Rows from block 5 of a small self-supervised image encoder, named by matrix and row number. Rows with one number within an expert belong to one neuron, the router's apart. Each number is 128 + 32 x the weight over its row's rms, rounded and kept within 0 to 255. All counts start at 0. Numbers have three digits each.
After each expert's rows are labels from the 100 images, of 14848, where the router gives the expert most weight on average: "responds to" is what is common among them. Only what is clearly more common there than usual is listed. The data: procedural textures in two colours, tilted and lit.
# router: router (model.blocks.5.mlp.router.weight, 32x128, trained with AdamW), inputs 64-127
# gate: expert gate (model.blocks.5.mlp.gate, 32x64x128), inputs 64-127
# up: expert up (model.blocks.5.mlp.up, 32x64x128), inputs 64-127
# down: expert down (model.blocks.5.mlp.down, 32x128x64, transposed), outputs 64-127

# expert 11
router.11:127157103125113114102126146085156109096187100159118146113127090110106118080161128161164112140215115129107123172068150138115146125118110051162129108096086181081080137093146109203201102179112109
gate.0:139111145158163119082107129192096093107183103157115070133105128183081122146140154174141165117145118137117130119112139103124114082121083163114118095126167148099149157140135145132143184170122206
up.0:130125090144072155174139145080148144114079149090117197127150148087160125144123115065132074109113154119146095165111131148141158158130166119179143166110122103153112099101127105164103057084128038
down.0:108170091092144103149145094135126141162149085154068131090142123086172154112157184150141117168165135132165141106052192165180135103069110128150149116139177096107093212139150154184154101121080158
gate.1:121131189129149164058148078141162142136083071096143106089093128127161137103135107100109133123109074122180097091102112216147104103125169113129109136115102137086137171160145162095121125122062101
up.1:136097119140125188096171092172124124153105116110157109097133111097147121105136108106067134136144080112141131094078114162118153110123132110154183111148146120118154180160142189121165162137120127
down.1:083070149111091086160126153151105140067144080137164095151158150165090124131069155136148097128183072174181132165107142168128078153171146085159085123071111060090118161168159143153113178112165120
gate.2:067128111070144089145133140169131156174121166139123089131124158084113138128122134174126088140147125100089163076077143119100115060088197089151159191122155119143122150153100156141162143105171166
up.2:116142137060139113164186112126169177157102175083133113162136173105137116177102117183097116129083130137174224045109175133088119102100140048182150188116138126096097120116133112121107097094143154
down.2:078084114064119117148146119080109098124143124116169178112095128076145163111107112099186083129163069125144184125114173171129108097177104116117146124182133171161142153113029146124121142112109111
gate.3:113132175114053072160170095136124115151157157099090134119155099161116123119106157111110108131206157088148139153141172094156129119127174098062149162135094150155119104159137130114198074150186132
up.3:095132174132132130105140093113149087207097094096105164118131100127157155152146108221155106132123097155133118077126122143163139123095181084119121161139122170090111081122125136065149104115150127
down.3:134164131143141111132110101111087141097168167149088136125099112035152128152130148127156123226089127141121149097106122126155163159164151147095075089149181096153149129174116145200080163124123169
gate.4:052151101082091090121154155113133151113179175089098158179078098103196150116128089105103093167122134113128152130096106187121150155087144112087125153151132107117060115162138134111117132110128181
up.4:157117174137135151133136130137142067094100052145160138060152146154116109105058171156144114094142171131127136086139155082111104126179127135156150137112118149098178134138128125128125128104101106
down.4:108084166138098105071092137153123103150110107074128141119081208171167115136138108124168134133147111109124171169129108153162124115113171064127159087137177093146122110151109092102085124108122130
gate.5:174097157137144159125138093133164115189069166122142200090059098147091139115127175151113108138102133178065104114090123159113152152121135103109090154109144173201090146081138076115146144156116112
up.5:188102128139140116083171116125157070136115158150212164144068076156147146115150165149087132107106115143106132100144128148170099104116138157117038112099137139139105151084148109097167163156115122
down.5:123155135097131162155208141113160151132109089078087131109170115139187120136067092121061136164106160115088126137155098096129124134141172129184104170057146190117106133146149143165138087077118105
gate.6:142091110069133229159133123100082123122130143093103109125134106090143116142199115110080125115150152074107156196094114117140109154167131134184154149139124073125066094153102145159107132149191161
up.6:153119141103146217170121113093097138116137154096114129113132124128126139138191127119110124125161143098093132155161170087120083155128126176159134119142114105103087046121120140165105131178170163
down.6:136150135111142085146083100146090099152172128188110094080123117108110072159175114115051098120126095136168131092126165058093123218119147148126107155060139142089171100087186139152143103154165155
responds to: striped; wood

# expert 9
router.9:140172092137145134153155138072131143094100134160183144124076137150126162181179073167092148082094098140051102096179118134115072091138123138102066147112112088084077110134086158133084087084152136
gate.0:097149128168119105225170109080145132076124156173115176170166073065150099096117145195145105141092177122104152144096129108104147158097134117108118093094143131118064187146036093157143110136123103
up.0:174096135088131173037118138173138158152130122103156113091061141170098137118140122051115124088124069134140094098123134133176107085157146134128108201119106121136182097070208176133097161132131123
down.0:148096200130162135075139124088091126107105143137104185088071057133148116092141106103142150106157103046137093116148155114140126185159155157136146161129160140114160117114145166097101167106075187
gate.1:047163117131120094107127168129148137145150179130071136134112111138134122127078132138134164111054149137106158095153140173097178150130103079080183159186160099124126129135056150120142182127118135
up.1:135113130135103148168093139117172074132115118135124114118111117110082140137153055095171164098180059105109164190126105095143108141180066139169145139089069195134135093136119091080103142114155097
down.1:073152148134114103151144154083147144144140131168105092204142159102124096111092148161097181084188116151188175116153177159132106119117075061104091143109147095125070123149113154183103113072090109
gate.2:149146179154186126168100071140122126124184092130109072147109111186151139112153134099185173134124090121140093078102114128153065118097158161080132133105143122108101170099115146136108130122118185
up.2:148170149182123158204121129122138175153169114162104090113133146155168105140140086087142139107138113127109072132120112170116101138100122119075162143157109127156067167118130157142087112111113156
down.2:150190154159176106161119130085056119091106135099099164151154127145126117141123080138107036165103147189123084121113188143071099130087119108211112142121150216090167079109153139105105122131149086
gate.3:076090105171184125153109112139167109090130118183114137138092101120133139164132077168081111114121164081121122058103139080135108114048159126154139140099144097170119104087058113136142118124121115
up.3:161152095169124128124169168100106164147236121168124080120135149144137080125087183095088132119104106143105168211100137115068189144180090158170131076154156168089134107157159117135126177126098097
down.3:042130192092162163125144091157112112146173156133084058201146122104142127161130161124121128145170121123088177142141138123171050180154084118134045086100154159136108133112089173154123136077125142
gate.4:165158089128143107150138198142137085099099122153096133166105139108089096122077135185168177211123134096125129122078134148144093104119183138098131077124139153140148175151101102099161103090116168
up.4:090116155151125155136110071135105168166126155101171131135190124144160140166173115083124075058137132146107140163170130094114157146108048148140113134126131109096126079101167148162100147158139104
down.4:136072108116161106118182162101152102111162136123124119127081091154156148196161159108113107216133138213093165097099152111117109116121127074133107107155108103127174180126062201150061154101153107
gate.5:129132056144104133074110170232132138087114135135119105068160138132102128189131084134136171080105177112141129104152105121114122123124127152147054128126130092162072078112122150145142092182183146
up.5:098120177152166174139137107060167135105213083115141138169104112145154180106141129133097080122110126192149135120142113132126140115103160078114107110118135150052111102111150101132181157066135076
down.5:102104155196093112152094159117172099135111145113054152175089121122070120134124083124133145098140130113144115125124146105087176141143117166034119121159140122246133162092116083143103074173154181
gate.6:094182148112177144093103056091195089139095161096125131131124105111121111167127109135085165093128121133101080068162115141142102106155109155174129117117140187126151129103126076184155088114116135
up.6:063174133102170135065097084087168081124092160101137132152122127111097094153148142153090182084139114100127117066153091153128126087178110146202138118116173151131146143122114089193180101096112141
down.6:159147087115099139157166053078176171126151184149168079150129120113132093136127170097048110138151130148122196181146117142143107194109142101153082074124132106208121127116189134136114144114170139
responds to: fine scale

# expert 23
router.23:178178131078156095144155145133159090111149161128151106116066137139133114194150127147144081066164136151161123169179149158171119173097195097144110085068178160156118086154157098199084142125116152
gate.0:073142162112156120114152171116170147128172048125124107159108118163062142090132160126128143135126132182129096134081173138107089113148137117146169112127111163186143108148131091068141118110102170
up.0:137184116106099157071172098168128136115124095114075127108137119074097136163098143075085096083106096162124128113177120114129156124069180133140111151138163158089193096178114143176141128133079183
down.0:113114106154172133088161159121119075113136160129193131144143087172099109138118185118138184136097138118078151106073149171058129103102126053101153167165121137120159152092138170164154102121141172
gate.1:155122124148130114092069111156163142096139167135130136105073072121105126167180173177127120063147117162103106120091162097135131121123077192116075156152206080151087163119144089146189104179159169
up.1:087079085090123187132172138127175092119151149134115106113153126164158112124147142087138176157091152141189130127131076163119176093091120109120127128106118154145168113095110141094146132096104113
down.1:142104175152137140076168099114159171121105163142079145112153154137113065095189137153147131146126133109130189143092135123139057147172153160104100173164158067083124130068129168095071108135141116
gate.2:135129104153134147150119143164140101084070123059213101118147162134080145164079169132129111132156102138116110174122097134131146161088107093143162071143127196140129133137132175099173102146129120
up.2:090118130120093126114148159183121095094116123106156064113184181147077179121103148067073099132165134097155133158112112216137084181092132150123155104136065125101174170076177142137177081165141144
down.2:170128099075145138106190163107161090127133159135094134106150128122119085201129149094106127123085103119153122125143149130141100135119152127138124086174137144157110107111103106149074170124131149
gate.3:162146154122107117099125050079162124163172046158131198121127199175138134155105116127144134161096151152186190142083108122172132156153141099129098148138153098082104158118110139132089108097134191
up.3:159174163082106112081129077059154119129156069123150200108099127168152110146129082140162124125092133115150181136071111122140177157173163078141081136112173094094111145113079138147103105095151176
down.3:160109145183137104193170197130094140093102161126090125137138123128153181180155096110098137132140114137119136126156134112161131118177060146116118171094096116126127105109151097134174122193107103
gate.4:129108123080167093183085108140090141130193083127085078192087142116094156094169114133162096102149108173101108134147115121118111096140121141182161105085121057139129131102142099123179109107115163
up.4:128117119115207070111122116112113128116189109147129080165122101114095158065106123123160113088146118159136086143159140149078157089145150142192168055136195058127171083105157118156120122107117177
down.4:111181101184154111116111154149137056122180139147100151139112145144101110121124086155155131140080149190106107093062079155113161042129108133077090119119204181139123091101234123115097113111133098
gate.5:096102064114164156126128151151099144139123089142156122148090131050123129050131113114135058136189159115154191096121125109175137113127137121132090118106117145148163111118126118161122146103118113
up.5:084185143118108154095104143149119112161171104082108159120076123065143077087120122113100111116204131088146157106150132055192168199158176214178101088100121157118151126074147121085106135123111091
down.5:149055094108121155148109110152146129073231106120066177073205199189155150186138097105202165086182133141086124150177106129134106116111071165105108098151140102100099135120150129083141128136207130
gate.6:114100110124114109110154174075103156137135181094147116132161052102131140108173130138143105067069085101110113138099133137076147141122174171114165154131141076086148121100137145140187161115124133
up.6:110120139088112098150139122058135142176112107090106150127130102160142143116104143114169126103094085094152159108075139114086142123109197107123160101077175072080127149100133113126149128118112131
down.6:109105109071110107104100128080187112143153143119188100088105134085110109162134178172166142117121134105098120086149140154136140119118150126134169141085171184168207132141154128143079145142107152
responds to: red; striped; ground colour: red

# expert 8
router.8:105169116161146090115129100098107163091113127127083160099076113157153121185158102127143101068129123172148188157114077091202133150145101125073137084133130167175137165069141101116124094144112124
gate.0:129129147151130146122072099129119136109112161172077139155115115118138125099095098111142137158107191081136126128157109192167124095130114152119184114108173128156203093093173180156137094110085166
up.0:119133173173114135102096148173133122109119135155080149170100091151139125078077116097161155154126168100147154151156117179120133072094082143123172125105137135138213102107176154116141076135078119
down.0:115126124076095166107155058113124171143161178142170114165095112134060158142150157089136093171105114112124112105120103105131107102184205111077097093166152152090163074194127111176086129122138119
gate.1:047099148147188076110146167114058137109126048136134092123147183132062108128149200148123108136115101129136131084126130097064137116109159154154119130119147179168105152161126114099138168137106166
up.1:166186127138124214162144120072152155149143194064149147097093093113165159115088110075097142165155127145116105112141158107185098111114179119114134130115124088064144102128093179133121068094115097
down.1:107143158105073175110160137106142146134152112137121079129134148166167157179140116122056144107104088105131117156127109120117101164112224142113058142130102120072138073080097095146121106109127142
gate.2:124117141108103149133097160097143096129065132140141103127114065164123093108080107116096146121163135145148150183169096172159170152144148154168137121063111142191197129103109112103087150122062167
up.2:135142116171108118103116114173143127120151118103119122153154142120137159114152156154166118107091070151158103040055131081105062090127122141124101111193143096105059132108110120075175084137135049
down.2:107110157082081156120132119119127061112110128080078187081087149175123076138164117155106145114167134122129180177131153116090082156130131212136097180127137119127079144108090158146148117153157144
gate.3:104156064066136163181133108150183101099099162126116134118116113120108136151140127128083127063117156059182107156184117111117124158119105160147109093052097159189133139150131097138124085092122141
up.3:127100164182148096044141140105063163159159105132147123136138141107142135098115115137151132191159107188058159101090125131128121122124144118106147163199160100077145118110139151142126160179124112
down.3:168099137138066162114102098209167093158139070116140137105052138155091088137133156156108106135144137103160150142164143122130154088127090135094129117080089163180104123112112083156180124133108098
gate.4:126141132141097041176125084100155149142148113117121115164059131174146088169125120145146148161132164130103153134108129109091100135100115000096171099079124144103125170103170115135123173120145127
up.4:091155122131121105130152125064167127186153114114136097157091108153129140168115114141146131130143171108132134128094174119083154116113162042105131106087127177100145200123132092182166088078122140
down.4:103135139111138121141161126111135132104168128105131099183159091066124127134181126094152110136141140147078139108076142154136107155163143120155125148137145037134141115109065129147183182135184170
gate.5:102155100177100177126119150107079059145183129163141109090106135158166107101153171166146114085071123111129148093166096072151169070110137098105103186097173121109098107111105131104173178151079135
up.5:164110156088169070145135116148157187099063132096103180179164133114109105164111107096112150156170169128117082167076142156106096185120143175122176086157107143127171147139128118166050093084143102
down.5:065102121134102125084161146119161168139182126194159144141160128150069188120142138132103083123149121103146202114116123139102118098118153152121107120112073020163117133056193129128061106128126118
gate.6:152110152152080116128145123132135136111129132093132115156119132147131042096117077138093117125096115079117147122069180087123154120144106114101141120141188141104077168170111149112169171135151098
up.6:152124142130139178108109130174094161124081112155163106104094116101098134198129112113072153143117158124139123142109167097148143128114129169145119122112154143106151115102120141087137152119142164
down.6:055147170124097107117068159173121170121112118151164151124130106150100169092108103083126064134193157086089132124157162138124143107147097168108168138155166126123146181081187109161150134104132119
responds to: striped

# expert 12
router.12:158162147108150165113164124079178103076102148132132128127095137128125204068148200161127136136116121112123174133121087157115096120156087157116111106144117187145105107146095121088122073115147107
gate.0:070154108128106160140135121185128078182126130142108125158189101134122174170068150069067172154114136102161104060155191172077168109129111118113201136121124107112136118123134126167126174148150065
up.0:158096159135144124125123107078165166104133123101139100090121084099148098152171162110163142098139097123164124160157078085155102141211168125138108113134106127106118138091119131071063080095126172
down.0:111138156127173120180173144133117141140151116071108157064144127095139109182176140092111074127099146034134175163126165129116149166093107163097186102217159086131161086148132102114126089126115104
gate.1:183131105220117085164079153161118126110125155109139226086113130163141078117147106131129096158063095123145116127099185108135181072108108124109128139147177154153164117130119179070124091162149108
up.1:150142082217110095160119146150166122170151141094156219104073116158177119093117098094070133097081119128138134097113188130081166079124112098083108056136149146132151129156116175086102099162113106
down.1:124071102105172081139157124099095114144147111084109114114128091085132066081164141205107188083109180082154070166111148145157068113064154165154115111128157142165146129179121156104161120143069154
gate.2:133083105162167189124116163216137167141130093099099150077070126138088101096080191149121135140088140149120135108178102117127130127166126131147141063129116149190104117172131121146140167041094126
up.2:166163157115066087094112089085159046134083167116149135168135137133159145145135132167142157134125058080196196151133075113118183156109110169134149101125113150088177140114141102164141129111089093
down.2:119146130129176076126104116105128152111117088113156148113158082169154119075129130137105177167161136180156176153117111124090077066100156075132122111087127129139152116108142049133153166104176171
gate.3:110117141086151226146125102099116101119159108122103160058126166099162076149144155060134106097127127093160129173152174133108089158140160123206140161098095102110107109140123157076111119105079136
up.3:150123136106173198088112096103112099110128110149141167094104151107120076106129111052125110133099128080120111147118142149138116140142164145177093176141083126129102111163080128092055141080067171
down.3:211095075156113148150152145148130090097112165100085130151074199127106138161157130114122089168107157090129115121164135104100113155127125137077072118109179077093113170133091134190116163165103066
gate.4:085108091152145180134137162124155125114208125129062153118110115121115164143148166119095119141188137153105137135159113062121126090121127147108030071127134180141162136147187171133166155104106124
up.4:154123177138122097165150134143120143153051123122163125145156122118096117112097071168175124126081155123141119150083114133141152140121123114088163145118142140119087084121064079125062104155159162
down.4:168084156201125112088151065112079207099125144088171147135117176164097190152149130105133133143175157110181159129073120098120126123108128160116113118132102099143118184181050148104083126127160075
gate.5:191138135114126134113149096159130120103117142091095162104133095103148119150128177142168067165163133163117153170126147105110179169099117114119118104042120092198116150129177119128136141125121145
up.5:203121137101126128147138094194113146075099115096092183093146093090139112127116157119155087164168124157109091172147152138142160188104110103102113108084134115192102162126161128119133160146101167
down.5:162132146130146119084070136114169070146126079120089177091154096114113158129170152132110144148121157142123106103129116129060110079134162053158117104137109177158195131162105084095098129158148118
gate.6:129155050100174157133190150151084145104104090130113067137102137106120121113139209101150199089166128090112126158103145117164090166071111183174116128133112128098138148151143137145101154120090114
up.6:139091141151112073092141158123185139093147188119108118113146093159119165130123103143118081143063145177150115140140110143053194112156184146080140096208157082138111105130100077156152111113136073
down.6:130090152078074095079115116141091164171197142136101166100130158110140148145170131125134101075116100095115112116082138157133114063143129039167141144122115156157178095089156099116077142125156130
responds to: furry; cloudy

# expert 20
router.20:146144115114118132104114135144147180165120125186136173124067087146153152118094168163085107112132132166152117123069121161140153140093180135128076090126129097169147050064180106115090188112088134
gate.0:152101123147136113119132099089094099095146097145167141096110169136113073081104050145101212161121036154190108149145118164144176148130198108138156179108131158171123106139135125108069101137134153
up.0:074142117123149111120119192159131165154174152147173120101107146106174148136154087078090102103108084062137154096121129085119104111158128126154100155088172145118095127130147178132173122123100088
down.0:146082113111156137165152105080096097116154194144138081169140106117142066174084170109082112129124088156142130169126148101082102172108096086146153101097093158195151169106054173169104167091123149
gate.1:132098120162179132114117109135107145122145158121052155100150146150154148146159143166151167101119137125184100064116065138100103157131114154119104175166115128131140164077088133144122094194040152
up.1:122147156138083137166127137164131126111063173121177109122128158133112129141123058157126137131148117145059129187115121172163104147136145146177125160012155100144117124185141132093130069146160136
down.1:160084105105092122173138139184145156123064150121118081145139175107117134163138086122088130179113129133145118131110159109106141141131137104117101136108124099074113092188172161078133136133166122
gate.2:086084113123147077175114102159150144179113149092127158115125124138111127096150177100158080131117169124108163047155146058125130103108107142158099121143161115137087149082116117098143180148087076
up.2:103098115065131077146161098141177160196170126068124102177221121124102143105131150117154144063134147134089119110138165060113121112126134083160138140139106216111118129133145057113169144124075143
down.2:086071170170121096115143070159155126165150153125077126109123179113130164130077108164065041123126103095183173136134105145107092098104150107148119138103159097135097104106160126131128169133092121
gate.3:114154100125112137168100086138127122115195155080097150154089153101152140120160088121163161071098169135190147119156093113160187104107140143147120080066154156143102138133165150082073107194128164
up.3:087130201079148116142123092068139132126080142059167166106192123090142175120101141123071171164181077148153174077132101128156135142114100092125141126064157128072125089136134105191115166128132123
down.3:049157140107184103126162066113141146165139137133102097143135135105149124111141120169136144091144137143177143153144076121138148095136118123127110097086107137152164108210080148152164120112149157
gate.4:141142100074136049129128172125147127158124086066147169148136086111082173152145169169076080151136163111095146112148147140159075146091082152104163087159143202172126153128185102094129164112159199
up.4:138140131086113135095145101171168139145155132120141148132111159148104143145182118162118164096101118158080106142192139081184097071150128149173086167141122135128087121125188064155089196089148158
down.4:091115199133102139111130158152137137107090082123135137145127136125104083123105155055182150107087119051082122093186118098087133178149150150030120136131136132102090119131152127138096142151129125
gate.5:120133131157096156134106115117139094143130088089166108179101161157145092128069092118146085107126084153159097085137124119124165143164152175184035209126100105159153073126131117127114123171122109
up.5:179130169092166104104204115101104102122125134165128087132138099143113099087108086185107182189166152117136074174130145131164117101148111112116137145159133202103140122097112139111117108083140164
down.5:132129110075162097104085071114170098182104097082104133124077150143156082114181144153165148187124137152138135109111088148162156077094094140089125128161131202098100153085248096142150090139061132
gate.6:156135073093170127110119144109149065089160144129113127158083151144120181165128143182123170151103126165109130074110111077109102084124103123189101058094173180121141131104150095119112085096147152
up.6:144112143113152102184142123162162128111123084099107176109164090146120147107138138163165082198121143131138148116137127062083137133087095093045077113112131128095116176139129069093128082136160128
down.6:121149112103108102109120089097104154140102115140122079131091107171073118164106150144142130127116173150103141147231069149213112163153130114113181146037088126096112103156173120126150197122136110
responds to: white; pattern colour: white

# expert 2
router.2:158127089087152183114090144100157115092126107105079083071143083149139130096181071134139139167110195109107133153184084145143125115099133187129170153080128080179177086150109113079108108114136159
gate.0:098058106050148121130126154122161115108174181144152154139125124159151168214140071165136152104144110080093089108167066185147102194105164102131136131156150139086085108145143034096157107117109140
up.0:134172154192097117138122107132102124131074081113124140127140114101100096059121173110154092156159147170161166146094188069114155066138072142136126130102109145163170153118112211140098125157161083
down.0:116142153116132110120143158193083119133142165132083121108118115088071129110124152062159087129177141088120110142129151088158090149139136183127140166118125148177117169171069174126185134143080155
gate.1:098139104113155098141143087083117127077141136150122145091165134113107194174136077164149134171131141101138099111186143091151149125153090112124131129129145130078118113156097058145199103142149097
up.1:156112168146094174141113163153131150172123099129116101152129145107167071095129166109115147098118067122120151139083129184117102127087151126124149125109113149167124138095154208116065178134129186
down.1:089125137107173133104166129121120142126147084163099116154140150128134153147139097114096166154160091051134153094062153074151117193102062108137123132144156086130142103051122133128107127148090123
gate.2:183077092127112089128053138131133072126152095065137122114158163084099073135198123141138154160144101164117114104051076130210143114128097143163154164098133184136115167154105132095109128057155128
up.2:144096090131104121255079083092127094195081119117099117122156095106119154110134160159157144163117138159134134098136150066174146120113109099159189093146114092153114155127152156093161094068110137
down.2:158085150081155083118142150098138150083092158158067135138136125154126086068174142122113113132179235117130161121114136128137067177100130068156095134094143092143125188116080194127098172215118129
gate.3:133090116180110148154098187145138130089129112120137161115110064088110127113130055140148125149125145136150137166136098159132166107112074162141126124092130197140109139105121091127118110151152160
up.3:129125123151127135148065068092134089085169110138158115124072175104083172154147120145116117150164090107089126038139095078174129134122155156172160105107101115145169087142123125130150167125139212
down.3:135156145111173136192163119081138071111113147140114135146143125138194121170133164133162127089117118092212123157108128164186165077132080099190159074096088097101154131093136076134099100146133174
gate.4:096141140104116105154098122107106121121079125150153115103118120118138157112069118103083128157162141081074086144185095145104079125145111195114144093124150159152093137127118122149184095103117117
up.4:112046108120102170190164140137114069148115167134140130145181135151119106114169091150153155137168170060080057076152098125119131133114104145189080087127110179137147141110121149143162072098141152
down.4:129189086113108194165082133133126142114178133117140170109144049106087134116169110112105160128139106118138106064139160097086135107100129105152135107147123130101052161083111137094126131150174166
gate.5:102082121039106121117107140128127085133129144172080122098139159158169121134106154186143096124168154129099111110167127160130111110111167150156161126133117091158098117103080144115084127099117054
up.5:150056090055104135105102151098123108144110148124094111094183152124167120127139148171123118140172158126117108086110086145140110108092190134141170156167133112149077141099097170164081112183149080
down.5:099120100107138164181131095148116142115122104069113089116135156113157161158114166147147102179152089111120095183135108155129144129148089134173098099147106106106133147192070099133144152175171126
gate.6:170096073066118075162144164161103125125103114127184123111163113165114126178126184114162104133138133187151116176094145158096202067159071113150182096149096129164154073162086081130121200156100135
up.6:116172151215132201064117103107131118079155165144083141138118147121141124049143085134082145154114136046133151097143132085152048162139153177127063132110133152097100153110180120099164080118166100
down.6:099168177105168176123112134128144090135189111184090130100135178131107117208127115112182085142109150109161168072096147132143108112148087114068206110120106109147145150151177072117153105136094130
responds to: coarse scale; wood

# expert 16
router.16:117127184154111133136134169133133127084126159167155086163116075128174121091085145178152093143098160106121112112178147157133101108155164085140122077149092158134070161049127112110072097096078133
gate.0:076096103096113126124223169171129129103108130108174136074128160132153144147113140137104046123091096180196172158138158122065169140133138115129119131112172101036077112174147098120129157172147085
up.0:191142158173137149143083071103107152129171094126070139151135096120124109115102102089135144111163110030072101138133120155167091124132164118147126126131084133198194130093112146148137086077131207
down.0:141124086149117100138116170074133114124190135154102090158113189157118069095099103091128101159103155051139126141117109147177162160121124153157110150163145098118158144119144144153112094099109087
gate.1:131150087100148102154130123150180112091100187110123115165114151124148141169120169185148108126124224132175124130116123116091125158113118142172125086100144076159083151127084110203095118130095102
up.1:118151080115156107160128124133173132114089127127096086156086158126159170136112166158143113104103241157145138128153103123094167139117112162170153072084138124164112141142095124173090158136125102
down.1:169130111173138153139140141165099174163108117132095085085196138105083089110150110170125160117111102108149143114173129096082126122172112152117149154178144079133117062115156141117093071144075140
gate.2:139140172150198106069161094118174162103161109056074148119130118173131127131157205135138145146092156168136072088153106098126096130142100087150101135146099126150105147155115169108139140070047108
up.2:155068108141179142074176137096142134132097106111131155178165124137146070110144171112137160162132102100094150140170101194098080062149161127129119103103154134124154133145085152124081140101084168
down.2:119178100128115146125160114150162105105124076178163143077140158136152185076072140090145156157102145174163069134153128132181125095083145144132141140093152145097119142152159176151101098106119099
gate.3:100166138075097109180125123115103098140152099189173111149094047144093157125083095121085109137116159151160117173153145096107157087153068158124139073105131193197132170063074142076107144077161142
up.3:117165151132144118168170136111125083183166123176164143136136065132062145076144087180059168130126110154182138124180173075127066117076074109137165132088138113088152145120102181129145113115173152
down.3:198068103155144160123142109083181099136164140183157149160099141123095169134098144107077140107113106169190072093135130119136153083105158145128096093139130153133143145145170094124075098121185140
gate.4:104149121091125123148120093135129114103104132157175218164082115091109152144083105172115107150097163098159129086204142087181147085121119184060111149090133153126155116160144147112145103099138137
up.4:049154127123199088168128154088180068099141114121200176167118125092122130143085191173157087146125136115081117088156131093176117111106100150144101174109134173104131132140135138118126107126113121
down.4:133162058126096076089142109096150135122215114097179122078114079139151125116154124110171090149123141104120079123156125098157168110126121141101181086089136145088127148188103138119146171120191088
gate.5:141137119105081146171103074099130115082099099123147104189223141135166128129095122088123119124165139095067108164123102176110161114092123100109178145077131094160149108083127126111217082118148131
up.5:121108122103160102119107152192163136099160128120069158035079144109083085129127127151098121174115142119155170105146160089090100153154157158136085071141107156157147116198136138088132151109168065
down.5:111105123113189155138092119194195175116123094139123146123125120132146121101080191146167098188145167127183136116116060055114093163146091130159094151173085152112114083167157129169153159109106111
gate.6:100181162154191051083089107056107148097090124106171141177102186113179152076115099137123149132187146154132120185130094190131104090143142184067106153100151181115123121130144148103148098164121172
up.6:116205106147144134120081144079108176120128098114134137109145172084135128099099168119152109138160122152120087120154040192168140150093127165125200131125100109125160103149129159106131100140099125
down.6:144098128098125143136106095161144151160109122136135067197128138103086145113125039126064160166155139121108132127137180083119146122102155103031174102169128139135126102136118101143162102086114150
responds to: fine scale; crosshatched